Rows from block 7, named by matrix and row number. Rows with one number belong to one attention dimension. Each number is 128 + 32 x the weight over its row's rms, rounded and kept within 0 to 255. All counts start at 0. Numbers have three digits each. After the name is the row's rms in percent of the matrix's.
# v: attention value (model.blocks.7.attn.v.weight, 384x384), inputs 77-153
# proj: attention output (model.blocks.7.attn.proj.weight, 384x384, transposed), outputs 77-153
v.283 096:181133127151089075161143137136105155074160122146198122168142168127133158103150115099166155205147167093130099137107169110120107157132133147166113184115100197176115152144121139109191148141164111082144132168096082104128120144109117136
proj.283 101:069164104107109177087113087109153131118128150161071099118139113115072119126184107141133128137098124119144144157145094120112110066123123079074152136151122074113125104135134125074108127132089159172169123176122141137129142122144146152
v.284 095:091134148086105125139129150141191108141127151130066177099087149105092098142153150159143126096141117195185165119182134138160079127122098121140107110193149046126109146167120100110036142146158166164147057151152136151147105109127073155
proj.284 094:160090154133166110132177112131092136149107096088167163161184050112173172157105120094090067143151120116094109095096153096153134163151135144127126130093116126084121145115146143148154168133094084106062216058108143112138172103162134134
v.285 111:156104114193079142141155120145099140114120112115179092145171107102151163098105085118153125185158179048100053145133115118167108153145090129148106177097112147105143124142122132089186127116102098087107186151097065110109155149146159153
proj.285 110:094147069110109160081135107095144131120122135158090082131083132134081100117197152108135135121094142148131175128125150140130127063124149103096127154156095124143132088108118139135150106153136141123190105220140166126150147110067103118
v.286 105:146089097169123098108127113121075114115132119145158096184151114127156181134130106068125121180114162020065071143104121125082153160150122120102093148099087172107142084141108153133223105120112144077139174139084132130100165141149138089
proj.286 105:100166114134085140119076121125161148100156162154126038045106156130074080100138114166133186106112115157167136140136147122139127091139130135163133140152148121182142128126107126118122075124132106115184054177132101127170100148089145136
v.287 081:104150155124220126117101132105123147153124144146086161108077092119154120164111149139058113115106048178120156111093109146090187107121163154091156068094160116137141116110152128160112095140134151125140112073167160131132128089150119065
proj.287 088:157118151142089083190115167176129098102145108132181140089125166153132136108068119153152164113140138094159102138145102128106106216128137152175132112140155166150144168129093091125125150113149140137100115092132082119129066162125136155
v.288 131:140141152116150150116125150153153089176117087090104195071135117145110110158094165136109110051150136181103180078139097134127145108117093171074162117112140120102111105140125105129111139113178181148117129103177174178144119119091133136
proj.288 122:134123141157134140134127148097075149077161125213165099218193109097164155100144098151101124192141079117142099178151164123128107103109126156182116139140136122125113104118125145106096139141096092112133114118086076067128086136174111128
v.289 135:126097117174133122163111118121107165070102141152127057164123185109132150088182053062160140171113154071165051190096133125182128153155185119188085114165102170162161190076165171149163128100125047119133168142114145095146131131126130140
proj.289 124:138136130096110165108096118168143081129108137103106146056081153124078093118128163129159118082143139146111164093144152133086133102129129103094164128086146106135134122146098105139145089117139167145124128162151126180134139128119157113
v.290 137:138066109133108096155132117087108098102101167141174105146097175098145154123181105090177157176137165091148016211085119119132072152196140094101109124154120103144135132109158156095106144102140136154172137178111156141151100135113089159
proj.290 132:135155156129118109122106139147120164133152085116103137085123154125086100084106143150121104074119123139102229063148168092141159106091134132146142116088128156140112141140102109157190114098134080072113122129138092149123154108090154080
v.291 085:119142148053173134097123131123133116182143143107140198105112118127100120145095169175120131091137109212079184073152136111078111143108107140116158125111146073095073087195088128103089089136121156131161078143143100175099159097138156167
proj.291 082:125123055166088135126145091118146157131129071128155123146173088130174168147074161134074158167120132106115107124093076138203193129122095171145089133162126144146120152132129117153134161123074119156091175060110127083100142141158125080
v.292 126:118069105156134089193160148087106091106088162124159091101100214097147181128144087087130181141162185089120052184109155107131071154180135117104109118151122123159140147137187169117139169087155082130167132135117177143114128126105152163
proj.292 118:124156143070134184113061114190136143121157120142076169089111125159098113073155139130134104095116106147145221086128132135155177098097156122163158133099146115164082140134063092145155088129145145138116142139149060146115128106120117073
v.293 107:130104106168136094198126129129087142056105125125155077140133179108147158093160041078129127167140144062161069186085114117181117142181170116135086084162095157164160188082173161170174154095118049112111176117131171097154140130123143128
proj.293 109:140138158090129190099077116164148087121137167131079147064079158130085073089160153128183115086135136157122172115150158140115128080118139105118168154105144097142122128128089119129119065137164172151152131177148096179134107140112138117
v.294 129:144105119138065109124152115072096169105133171142192071153130139099138143104187125141169182177103167076115065184129133114119086143141131086171096164148116146125144121114128138062104109153102082125137126163112062096113137156119100136
proj.294 122:081144144114145082142133136150182152158094125065083143099076129150083124174098134113131122072088156113134166054077105112135164165159134110112115106104135164146129173119154139150181138122142156103131142132136189160130192096104121119
v.295 109:132121129150103092150177122038101167154123161122190062122117157084142130126139113166136204129111175118072072157162107087099097163136104119137112145142140134118130114161129129052119139145112063130164100136141091090099167142115107133
proj.295 111:066144161104137087143117144162186149127116124112090151123107112150103145151118139106108120121078139098146161066075121138170168162156149102133119110133137195152090173090144144156148125130143185115107170120128141155133166112128116110
v.296 121:150089102149129071176153153067134073142119142099164136087114180096148144160149147140123167138163197126120053175134092111100078134196091127046110098149130088128113108163167129097099161137156144166174125137141185155134125125102092140
proj.296 112:097167196109133100137094156147118218108172111164096127163140101139103117081133093132117104123078100114149216079123168102186165112101177123201134126119133180150071160093090125136160118113118103076113142120120050108134149101120125087
v.297 081:161112154100097117097128125160122097151137088137163227168148082130120095153108201201159086184128128119129124099124082136094139141120120138076157145103104111066093089141076090089108102206103255181164116136102080128109108140179069113
proj.297 079:099147096164111040143173125074131202169137101096163082115123094111141134158069108148104147126116149132120119086108123094190131159153114128140077084159107152129148143110162139120147175147090067078133115093131161089116180118117127134
v.298 091:145144142108061094123138111115086131097143143159227108143128058103154114103133155164137106205166130103150072120115136093069081143128119085103135140120106095140124067152090130076147130134090153128172117172129057073117151125177143098
proj.298 091:079128109118146087102117098119197157200152133065070156099070130169130121202081119100130144086052160118131163068114087132170186181125094113153081110162128118142153182121129124136114119115150140140136154081156184145121169107124124133
v.299 149:155076111174105095164146140122113105089091126110160109143108181101160155129164109087177126166122167081166043199065106149159086173182151125126111104163098132148154170078159172111149165094135125162170145164125156134163114111109090151
proj.299 142:127165150117111159120076131149129141120142118127105108071128151114066088076118140154142115067141130167119195086171176098113143079108120114153144120088151133150120133145088116137160098111116095097119112145144095153120145124105161106
v.300 089:117174146116155147125123131123136163164137113097103129107149126136100108107051138145087138062125097173085202080168141112118163128082140189140171120112144162107112152161132129152183118134118090104130086071160131132104171108091185131
proj.300 084:112093108125138198123121114142144074105112159163141166152163116121166158146136147119117140188137114134154060185105082187149126142147119133125120140170140109123107126099139151140075108151114204201099155117113129124112085155190123136
v.301 108:101167129162171161150096135163145161127127092124056119156144145153107122108099108122116116096091090125155179112111131150175181133095181184157119080139135142147161210103130147202184139112109096124123110055123177119141133102132139114
proj.301 103:170117119120115192112126135153113047084111158144163120095161138103124118127150156120156132148192127164102059193159142150075090090150125107086174161115129111094137081139129149130073088143128170168114140172128115150128079179156178171
v.302 100:177130124141123170106109124199137099086127069132120150149170091164137112114114154102147051107132103124174160118078105153198133121146149147121156124123098145132155155084123108196155147090135163149067174102159136123175108106126105110
proj.302 103:155134130154125165114115128100088098113132153156146085131135159096123096108132110154168117122171123145117106171191168120065082077123105130136131145113138067107165092143127142101094106148121095122165087158104131122125079150147144164
v.303 114:118091115140131071163127129104134117116102149143172114099059198104122156139155146106135183175148155100104065159105151126085095149170107119073123091153136144138118102154145164100102155131149119148209108180109163144108130135122162158
proj.303 106:095147111074126117128127107162143201171160111095071185104120094168075149122134122118116137097066122168143208069110128115157180140081147114185134120095142130163078178161088077125188103093109142132082141103148077129108176098119141092
v.304 089:132138151137055132086140106120089163120166124140176099160156087137142124088132131131154117170127118082093139089140162124132103127089142111204142190101119142126151120105105130102145119135079079086099141155120032083093150166149130124
proj.304 086:080099090125169113146142103122180103162070176069079137107071135159127128219111140130129175091084167130137110113071057154105142176177092108110077105132131102142170147135176142108125121152146196160158105131126241160106177124120115156
v.305 099:160071114161146092156144148133151059109078097092133145096103186131155133151120140095133134109144166113122085166096102148152130128204103170052105079153119137134131132101155130123144180109187163168141192107162196189168114129097129133
proj.305 106:126169148104108167127096161142087164089159126196112102136151132111074123044161100152148104117139102144146176128169209098139112067094146106195154134091147107153097115137082113118124110122108078118135095168120037102126103129123131138
v.306 090:135120128088090135128166123120097087105137170108171173110181066100140133148151122149110090141147161171122096132141112100119086098152073046098134164110119061086112054135114127073066098140123148116093117180130112122099143126170133151
proj.306 088:148143145158136072113114101088139170150148088144119133167064140143188105121107137113108115144087132056125169082129110136191171135098126185128097115180110127164154146103092126132144168118150090086196149088131114110148145098103080052
v.307 106:145149119119072131094118109140103137093157135160137137201148039136150112113158148141145077213112115087183123150140148142133102135106138079173125161112109113142129095117078122124113097137087156116102119133090040076122119133174089100
proj.307 093:121116110138136067111143101098161138190109133042119088065071144155135107188077103113134152065108166111098107102102092108116136165161119109093096111138117126095182142123169137127136140117138107101157127126158231150135176114098145143
v.308 079:120129126064122119089082092169150105134172176180130210141094107129088130173155180152162117184136092138161135123121152135085107123135095102132120130153133090155099075138077121087058091149100219147170091202062049147125107141200153154
proj.308 082:119136061148108080126180101084139199203108079058122084101114096170147154153065121133096157098117150134105136111096092097151158156107108145128089134103112122114147136174156078122173155095095074118102117074151164086095193103095136114
v.309 091:132087132067133084092129133100107133150108184155168140124090153109135136131154148138129157159145151133084064148131135112039107142148083100085136133141126098067099051166121124055083077174113127141168118190087102132085149164170131166
proj.309 091:098128097132114062148164103118160189170126091092116165134088109150110147136115149120106157132055150110119185051093111122195162163093127125141097089143111173182113185123123096131183178099119115123130124082145132124135196098081119090
v.310 115:159101126148100084172162127050099149116106147113209085129106154075165136123139127133133186146139196103090054180130118104102085151156106129110100141129126141129107115160140143063113144156124087138171127136130112116114155144100126140
proj.310 114:048150158093145111134101136166173166145126133116080146116095113163074142129118114115124118106062130104153185052074120129176165156142156100161117115125150166155084175090124133145156129125119166122118154133135130142128167096128111107
v.311 125:113162132130154172081083113175157166135146109134062142136140093157098107114086109105116089090104060149146211078134154152164194110074159153191134125124127143125144159111111137181153101128107122109080134088118111124130133122145177112
proj.311 117:172098070144114168121166115116119050124086145119176109113138141113153138156138154124144150151188147137114027199143108151066082129153095128061132146129124087102172085160149126112097139143126150182134120149130166128127096164140133169
v.312 116:138146124072113141101142129148128071156170127117131206107161043122147103174096188175117074111161109187131155090173094127096107113129086104079158142098138048116093057169109103088065119128139210138119125137149099141128111113147103121
proj.312 111:148147139172132066129139132074115184133167092144150090175141120134193131126098097133099122152117124089118123139130119119193138146117137172143097127178104157111136122110130138140124175139130051067161130086116119071121123114120090107
v.313 121:116116128102181144134112157169154060150102117095075206070115140129125145178090126113098095069154119179132148111133106144130155109162099149059137086107160103107105131149161129153105131112187180160128148120133208200138101117131154148
proj.313 117:169151143143115144135137140109058158081169105221175114188186124109161139040178118144121116186160093127119140168165161119151091067077158166168152155135113125129096090128098106118129152136103052096144101131109023078127076142114102112
v.314 087:098168158094097109058119111129153151179170170152127168151107066115100110173102193180150142164131079147126146099168146106073136148089084132134133160115174069138102094181078108040045112173102201130183067168091066146112120137187104120
proj.314 089:114122101149121049144170122092141179173133082072143132128152108156166157183080107118074145125090142117114113111098081124156157187128122132121094099152103169099137146132160121141158162097106085101088136060137173102127185108118126118
v.315 102:138110128113092080125148124093113089123148150142199154127085120106147126159161188162155156188157149116115069158137114101077095130154083093068110151122126084134109059155129117049067131171141173135163110195109100133139115141148093135
proj.315 101:088145135125132046136132125105146222185153096098101128143106110166117134145092095126101128098062131119141192062103113101175163179109140133166095094134125165141119165130124103128183150099118085079123119078141141108118187082096112100
v.316 085:095108140124124090137101111116123121106139199160155126147081131101147123159175136136143157201125152094173050151126110123068101146152104101104101113162146065169123107148131153069081126163115160140179094191124131108131124136168094105
proj.316 083:127156105108102047106129120116150180189169072091118153087096130169107129146086134113107125089081127136099184065131143117156172176088136112126133108119121167118133144153098082142165119057130094098100133092156119137131178098089163097
v.317 109:129039099142121076169171149094106077117095139136142148100114202085136175142139097104144144169152179087101029190119101124106109149188105102043108090147148154098125121138192150119112132155169136154176159157073210156114146143138116159
proj.317 106:113170168102117077161111137149118192116171110160135172137106130131084110075154134130143118134086124146141234050133163109165132097094180142166148088129124153191068165108078096123197145121122113078160095131129049139147144111079124090
v.318 074:147137100093196164170099105183155094088101110149075136136177170161121154115151070075165081089139128156169153169126137122175153089159169116131131121115112143165120180095164112219154114086174109130105172126121164127143112147127188161
proj.318 077:157144123144140182099126131110072062098130136181182144127114164102121102074128158163165095161187085138107107158147146128090071098117129177078158157114132063092134072115118116129121132142120123130163088180124089139126063130153115119
v.319 107:117088121171154092167126119110120124071094160161147061125105185112136140111180068076129176165134155074137062194075149128165111118151144115124085109180106165170154153110167189146165140094133041132137148158113168104144150130100153125
proj.319 104:128128135065119175116093112181145123148133145117070177085082152156061124096154142115165117084112121155132186098139153138098140113099146095129165122074163107154105151159090081122153082103138183161120129147147090186134139118113142124
v.320 087:102112176189084153130127062042102117122118158167126051125136117125150100063175103113123169156112160068114086128155116108132127115094123105113094155158142116112143107081169142155137130142076107078121117078167164091098125168114087069
proj.320 088:111057113145109094133152123159170140157121141147104181108056156149121191162061118100111159113127101111157182120136112144108145186148095153167091074110165118255153167160083135104177153114150151134150110145088103137150144109121132143
v.321 092:154144082167083079145141112123150120151148086066151171092154169105110186136102160142132079155177183133140118137135134122167103157186074117084110120122123153134128120152117123073137185082127114100117172144110108141061103126142182183
proj.321 099:117136108101123168071134094111087196119179149171135099188205059132139158167132085122104175101101075172082097176104082104112191108120180149160146174159154163065085137123132106126098093133084120126125162123097107088100120143187144072
v.322 115:139072127164124128106157152128142108148133128101116171127116125121116134164098090092122109124135087114129105175096116177199122173118131181138130129184103106145152149126131164112126151091123140133172122158108111131173102031094088135
proj.322 115:138218168099144151137111140138136144110123121078131085135144099123117090114142182183109132121138160154131133106162171115096141100145111077148169127062129154076117117137127106133048084154133164143086123091165133133104122155150163177
v.323 127:093138114073156134112128111117124126120137154160099076108131103129128116141136092133095193113112116151096159089168142114077157101093139106116137147110152134125114091139135121156092083205149123116107106139135177099109179186157161132
proj.323 120:119094129169148138121125136130151099126090132164119167121047193154107115089136176095159085145133113099153137156128120197138081138119107159114094096147102146171190137113132176137211166087145144123149121136113118170157121085068097114
v.324 068:137102115105148145058116141130111082175117122141119082083116155150116141133123098161096170057116078151118159137117179148062109110074130111183132095180179087104114107128143137156071140115116099182143076124115127109119093111136175102
proj.324 071:085181167121163127164155160113188141126073155092111169170097159115134083132148195126144126142113185070150184113167147164117163124146112106151094114090082182181156109096136145149148090112181152133095103081169141136129184127066073181
v.325 089:149135076146101125108188155139105119182151095069160201120148159109144209138086139144138089096189128164146158174105124132173116134147135134134151117121135138119139155143127118098118162076124098116145160156099097151078081066157189200
proj.325 089:109165132078163169084123081091111181107176185133134102198167048116107104154160125131092194109074107176084121137129121106114203105115153120166124179133148166061088115131126100131069049156101157117116153128138126101124123159149108095
v.326 067:136129169112067101128098139104124096115118099158141110111114165179158086087222146110133129166107158073084106117129158118165085138078128104065098118189117152143118078094122133179092160209162117093149097102198131087129105159082000080
proj.326 071:089075109143091113148140148101167105126107159139092161097122152121084145163075085099137165091166116144182173101124128138090114163174072152178092037155137091237146133156120183158175142051145145157097088088141143150135138131081206122
v.327 085:105150147184138134193116111136148164145094140139116093112119111086080126104104181166108124162125168131161102104148113092074163125195063130106111123080153150119125142150138086110169112171087157100125137122085151134089154182175141125
proj.327 087:139088103148088107109127101155087116133140080185129128093138126147158198125114080091128110154143099089087081154101109122177119135118156154113139166164140074104133141112111120085138175124072095112171179172080108099123126118174130107
v.328 070:126128173147113157135136106153119120153125119150106130130141145126100140090170146184095152119128150125116119124189104080154117127103076119138121196119185133078136177128133069106126134180110113090079164091099152092122124226140078111
proj.328 071:089095060146120084101089070142153157136131109144122109091088144175138163143060127085107126155122093101129138163121098167176149135145141138152097072159150127175134128097079147102167150099073108126168162136069106139132156122142175095
v.329 074:123080127195054119130171101056107077124157132131118111124147120140127170132169078058097122152130139083084099169144155137206075156102121120121122156188116078111154112121161170113123130070113098084134140138137136105160116104074107134
proj.329 073:108162136113131182122141134157169193141106162118107108157125098159119140147116151137123160086137089156182167153137117144070160145176137115184175067084155214190138185143113120151142119123133179169083098066144114136098119126151180150
v.330 125:111152110064184112116153136154121143117130147127104092111134090133103134185116105159084171087102125178112181060174174119075151122111121103143162147071136112141081123175083099125106095205147111129110113155124148094132198151141199158
proj.330 116:124144125176156154120107133113132086114080102157124119122099171159115088083150177110158070163145130114140079184132103206124083110124115136086131100162081157084176098096169184163171137108129164125136117114120155162131109099086121103
v.331 083:135120162111158143139078146178154137101069151182117117159102184140105101112118168189127112132137096172170104177142107157076155072122141163158118081082183150151100113157118075142091070192163167154143098118090077133094065216161108128
proj.331 086:118137131160061079152153150124150116153096096116093112081139135108131151115142102096138093182135190047131129124127157115193099144113093105123108166179106087110138098104122172067114198076098100153178171151138142107108156111104150150
v.332 078:143132141152092098179108117073106123077122135155151031136105145155195078083146117076154126184138173077108086154105146119120131149170154098097101137141099135140132078117132148159127115139177103084149093119173134085123154143116089081
proj.332 074:166059153145061148144156179159174119142101121154075138113136126131051129146138065088163150105151121149172149130128146126099078130129094157124155082147116119212148151171156165132155177115152149183129090138127153123164106112085168155
v.333 114:137105143215085125137123106081123109134140113134149152142114170116128128088171153098178102195149158059140060186097091126162077145142111130109086122175115130121179130089167152117166156081086174120152141114127124163124077107098063096
proj.333 108:152101115090099100136149112156115175141163135106141144141166080109170193175093066133093168097124106134127158097108132069144182150142150131155142143095173106172084172155079068107120130130118068129107154134138089088126149147196160133
v.334 081:093149084197111112147133094127153156132164126079118134088171128077104164162065145169131131141157178135147121105131112097180142145180046105079118178097109127112126139134145146073142139132118123116103159158108157155072141147173159155
proj.334 089:124136092105113142071106085129073163106183120209146093160161088151132165140134099085125144125139070165081099173112109122142146116112206144147123147153180148116111138117106095122109139135072127096141187144068086093112100143161155081
v.335 087:101178064163082124142165104105119118170134086068139180071160116104096169133141161100130108139157203084089132085128089100186095175158061094049137152126095136116145120111152158105146197106100131099105179125159192154082139120101120177
proj.335 096:122094096105146133072099071114086183106220149158139139165167080147127147161095086129100182104100045197099122152115093111136183122119186168159110121139178128122086167140111088135117090150099123095115153128072097118138117151190126051
v.336 088:109143101055195172077136171158121107180101113146116178112132143152099157119101143155128134063123056165133188131095126136073116106084158164168185074119158149139114158128155136132113133111131160196147101131103120157114110080131184156
proj.336 081:112164136110197094132116109079117114116141156066151149150123135103142089121153178151106144145097176097104136074146158132150150132124117103138099174097110098069132099099121105133105061137146123081105136124167142156140153153113055125
v.337 100:111105171201086132178123086082111138111139149125118028103126069113150101102136111135107180150140190089120093120180116095127142109148082079112071161147137111096115106095139106118147124113107104085092139079155158098114143200124095084
proj.337 096:121087109143083108127131129166153151153122099183097154099095154156122185146083097087141123119144092107156153147120106139130125175143139157144118067145160133231141160146097137114172193126124139142161125131071107118129127103132151131
v.338 085:112097160070156169072127145168127131128124144171114096131111102160110080125140123119119176073084050170107161107154145127069149079050179159167157121117160107140125123115124126149122089170121121155103097113153139092176141115137126089
proj.338 091:090133132141152086165126142123175075123081135098122169089044199143123108105117190136132096162126181072156159094158156171133084147139078092105100089113087124162172108117118163140172126118172152117137091123160147172124142117073096169
v.339 094:157104126076137113070127163167148102133143117129113138124110134168149114153119108111120119077102048152126176161112148173126120116058190162178137106179137091148124172129111155136094129113151149157168105165118089131182090061119129116
proj.339 099:118183176110156153158134163117153113108093157089120142138121141101113073113171170169132120120119185116144141079145162115097117104142095073122133126080077154101135088125144144143077085127175142138085096113210158144124142144091114188
v.340 078:143122029112141095077138134162132103164150103084141181102141154100123196172076112152113119082154084204128172124108169127152132120115111131145158118096186111117112131156122123098098108102121111166122144168085107165067106094170216195
proj.340 074:114217146081175188097138130099098171098134157139164110220166091120130082115206172127135129129102137136098113148131124136117171091110182107147133181124107208052120110081137110159095084142131132108111152112161116110107128145117079103
v.341 131:138106143201071136135115104096138092143129121134151160126130153116136120091146154100166113163142140065150066197068092120172091145130106150098096113197118131119162137088182162116147165059098176132150140096133125164134067113099055085
proj.341 124:139112127087107102144147132149116177133170143101140148140165094106149175169109078146095172100120131137124179068129151054135165141143144116166132143089169098178089168151074073098097126139126072128106143138140093093122151156181143155
v.342 124:117165099048167109117150158162119148123133132127120109117144112147115143145119094143090156091136122168094177067167168113082170121109138103134153142074151128131090113155099112154087090199161096127098116144129147101098192182152192160
proj.342 116:112115126168157156104109131105144101126087131154121119131089166155097084100152184103162091155122116125135096189124106206123082108123122153105122111170077161106175097104174187148180124114135170138160114135116146173147115087069105091
v.343 076:152119128134120101137092155121171098145091138171109096120090187143130098105150145153133132104114097109147118170089137160090138133105141155126117057166181122162126087125159140169100118170149138182185063101110114125091085137118099088
proj.343 072:145155185152100081169196190124159126148088117075086134126147126090126141161137133129142127164139217066124127099151173108126128143135078110160134166104088101125158114137127139086096132069150137148123119132156153113122162141096151194
v.344 095:106107155217105115138119085070122110126136145145119082128129108112113088105183125103129169202107193077138053144141105121140099130144086095113089164167123106112153090095149137108129128117101157106132140112128153126160112167095077069
proj.344 086:144063108134077104152157125174132148140120114166122167110123131132175217162067069092126128099162085098153152122106106109135139180164129154134110082124169095235137190149080105111184195097117099131119145124099099091128134114168167139
v.345 080:114141053105130133105169166168126107166124099069142198108149118119125161195092132086147104082130105139147168111090123142126124154150094109154178118097097121144161151128116160089128154074112139132138154169119129174131136027108203214
proj.345 084:163178147103207159105104098103073137102179134100176113191171085117152070118177164173117124122098118166092083124126121121139163104122171130102146176111125138014104125116146073168084063185128127093096142113143134130137112150163068089
v.346 091:106135157134138146174112090080130139105117156183123069151139120121131089096173143145125188144117181099119096107188118086106134109134101110106117167119139142106124108108138094146140128173109098096092132107146147089127159222116085100
proj.346 092:114068084167094083133131116153156120159116110149104143071068172160132190133070111096122115137140091103157145165119103162136117164134120168123106083158147110216143159143110156117208173108125121138171121130072110139141138093136159103
v.347 082:129143135219122077176123079069147148134135135148134125115137123095108115113136168113149081201147210090163080131146118099154125157188058123053085118129111158142158112138132124107178150127092140106140152121111140132117134183110104124
proj.347 083:149077109139073128112155114148082138137165101172144125134186096138184214155090051109112136111150070128101091159087085095136145147123159166132148157151173094110102168143123109113136160111084092126137162131074101089114111121208158092
v.348 131:139095154215104140135122108105128121130115110121131153143113134110133117110141154113166092161137134098175081166087100144172092160152105162127096110180112122134167146115136148099172170044096162134150140116127110165165072067096061105
proj.348 119:151149134087105096154140120145107153129173109091138124130175094102171165153103082163088157108134149135109146084141147058135173140132142098139145152093170090119067153146097064113060117155119092115093142113133119085108140174197153162
v.349 080:172107118088169115100116180185162147114145133109120164191141102125152133196096099136146076127118075164144157147095146177124130117119168143183149113137093101176120160171102146119113110113167148148156096179120062127171104069101169145
proj.349 081:166211165116127163151111158126122101110100101096136090123168123099126071087186152176146082134139180146128080130130159109124104090120109088087175158118088151026111090117166125139053119150137131149101125121190149121109107138129138176
v.350 104:160104119199099107136121121132144118137126121107137162143109162128137118122140162111166063170128129095149072165069115164197109148158127158113097118162103134149166125115139162096142167087126165120167157136132101149140079082099069112
proj.350 093:165160145105086130146133130139099139126153114102148101138196058098147154152113081154111150108157139147122121093129142056115156124140126101140153159094168107090081145154113067105058132125097111133092149108132130090113119168179174159
v.351 073:105141205150118142155128099156141163100147149148109123163139112128109100106128144146152152169122175104127102097174100085158144109157118136109130193112119145102093154142127100105186102183141150065080161134132151108131176190130053103
proj.351 076:108071056156097109125070085141088100133143098171124120039099144169136190104073062120107126134140074144138108147086093127138095136131125137112137081183165089150133141120097151102159182132071103134185143163092116137119105110181209090
v.352 082:096103108114133119106132116091121164132175127122103164075160130112088135148118074152115170092089092185063145149113144146190164150129182132118165108209122173091120156138153162128098089148110073140112139124134124108083120080169141116
proj.352 082:184135127088115091178072118157111126119111101117127111130073138115153077109125145102146144123080156105183123126134104119067189098162166098104115041116107136173099124133121064141123109133179159153151106068130142151123149187121144133
v.353 076:134169143145058121134134118168153089122091109183162113130099075127111106112139174127140094151138130079207117092114149124050105105122077086077105140110127102131147057126094103120194152105096185160116130103121120090165125153129173101
proj.353 077:130160137147182120084129107104084174140162128128092143110147146145086192152155089136127132140143130119099089135117162123180101163138124113129158185107130079121207153148100174035131125099089128092142171181128155147135160075147101129
v.354 064:102073121098155134120140135104117147118170146101114158065157133136078103126174065107137168088104126231106154141151117133189158123133198100115162083169106119079154164142147170131080071113141098121145119174146166102110084134174108156
proj.354 070:184149148114095103154108108151108146105131091125205131150079102107150079099134170088126120173083131080163123112126115120078176134148169135121119045124111151205098127123109103140147139154152154117148124076130108117145153139135102095
v.355 060:142127163093143151143147156188144093123109132127146146154120096103104135092157139135168126137183158100188100112170162088135083072095102152144083186066162139169077154140123108137134154100155170143160126171100079120152057155115086148
proj.355 069:128129152128104199097167162145126181140128121121122119077166143112131137147132141129135102089123101136090149155140118102084135170103142140181171166127130157097113124142130151140113097137130072140109133116123129094123129089157105134
v.356 083:148127163070162163136093099183127086076051125157173072183097100100148106132154146065195102140170149106187104110108172114066097116150112086170079103054151092173095116122122098149185155107105141136095089152106102133171149152077139156
proj.356 087:071137134180139224112180170107147127189115131117068123080152131133147175132115122158121113100171139128120151131142118140115098129100081171144180189127160140108140122146141158128132131096137120140124112087110154133143123090118120130
v.357 060:185163200104115133127136115139135113111093095166157113163150091146108113091143128130115100164149129079147107115133136114159105062103123144098123163094182148087118097167119114096139149143123161136149152143077044104177122151146144116
proj.357 060:091132122127109161079177158094091159144171129140132176073160157152066183136166119156128147150116079161084138146112138095111090194097138139172175177143134090148151147123127180072080113123086111112155084197127131118122081083177086134
v.358 073:125136161164142096150143107110139128129078115148136077154057131140132138081096146117071130173101155076134082127111074138047146144141095143098130062093159124119117103160105128123225122140068147096124162095100125127123176145125135083
proj.358 077:142149111102172121103126125106114118143132156100087114061145130132099183123169033164127149118128146127100087136082154138165123098131110103110144168118138089056174137144120148058057121118119104150201149174152129164085131114161158174
v.359 068:103119113182103127128145126108165171147159137115087157126137117154111132093105142122094153121083104092134173152102120153145124138090133155157120155164102212128095172125114151129158117123103169126134144069111086105151094113102107052
proj.359 074:155151091063129097143071124156132158115129152087056109074105182083115121129134080136184128048140132149141160112139182131129169059141165043119097113100123137135139127154138086158100106120153092157102154137140157134070159161150214177
v.360 061:166144145174106154119142158142161140147148095136123150136149083151148115107103161150125117132102106110152158137057126128140149101140123185163114124177123162134100149079113105138152182139083168168107166042143094148165099122114109067
proj.360 070:117126073072137072127071139138119143153132145120055102141115158119119173171091090151169163061174115177131136133144183149121137090132127078153112155109144118109146105151148113102096096082134126099093119158137118160065133146135235166
v.361 065:115170130145132087108119141129124154129122132139091122129050152142136123139107156053118059148079132089102156107072165173063157160115117143148145065095135147147151087153138160161168108147107170097122148114095159187119179127119168094
proj.361 072:099110069152160122143135113104129093147123155075084115061149126117119154120132038141135144113159165106130129089137151146195085072130089122067108138130124104117168147127153140149131192105130088144082177136161175148109157140096168160
v.362 077:099125087222068125153124143137163135153126131108105086131123142134131150091051175139073160142104156088172108167108093136105171148111110148186100104156123121151140169095136161137184125094098176107118109043116152124106115133111135103
proj.362 089:189181117062181082116072102163160164110111131118089111128117149090130118138145083135176096078155150135128109117101173146179167084160154073107111131092114139097166102180100094115122114150139105135149185158161127131052203128129188147
v.363 082:146119116194106123161164096096102123139080129146121103172079138121110182087119151115108165162127152032109086155144132115089105137102111171159111153087132164167118141144128133119204152114092188096134163095082084140156115133046099087
proj.363 091:106159112091173125111108164150143130130116147050063066051159136119116132167128072184129091079156113189117149124124152141156134097133127084107140144116141120029138134165140141139046101163130050152126168158145170133086138126193173201
v.364 066:118131119178156153151115132135173094176060102119125048107115167147155105100085168189105102147155153104195098148114115148034108135149074138144119090093164155085173119131107115151154119153100117129118124085097158157126149166114190129
proj.364 064:127144114101163082083128088106138134107162136188121197185143132122117161124158102118142131143161106124128081131079164136195142117103123115123105152122138060119177108126107149097129117095081169110200110211150105118113146106115190092
v.365 079:170099097153120109138157092107090159110133140153141135103092127148094189089103072072093210127062147074078086175103091129092145150113144153152118107121108155143136158113117147111210135092088131125164155120135071103140133100123151085
proj.365 081:127148151091153133157090177148122091133073147070081078105107103115121115164134090164135104099155140164149124100136166157096129081157099091097140118081148107078119129168142109118055118138134101143127124114155133166095137151179161212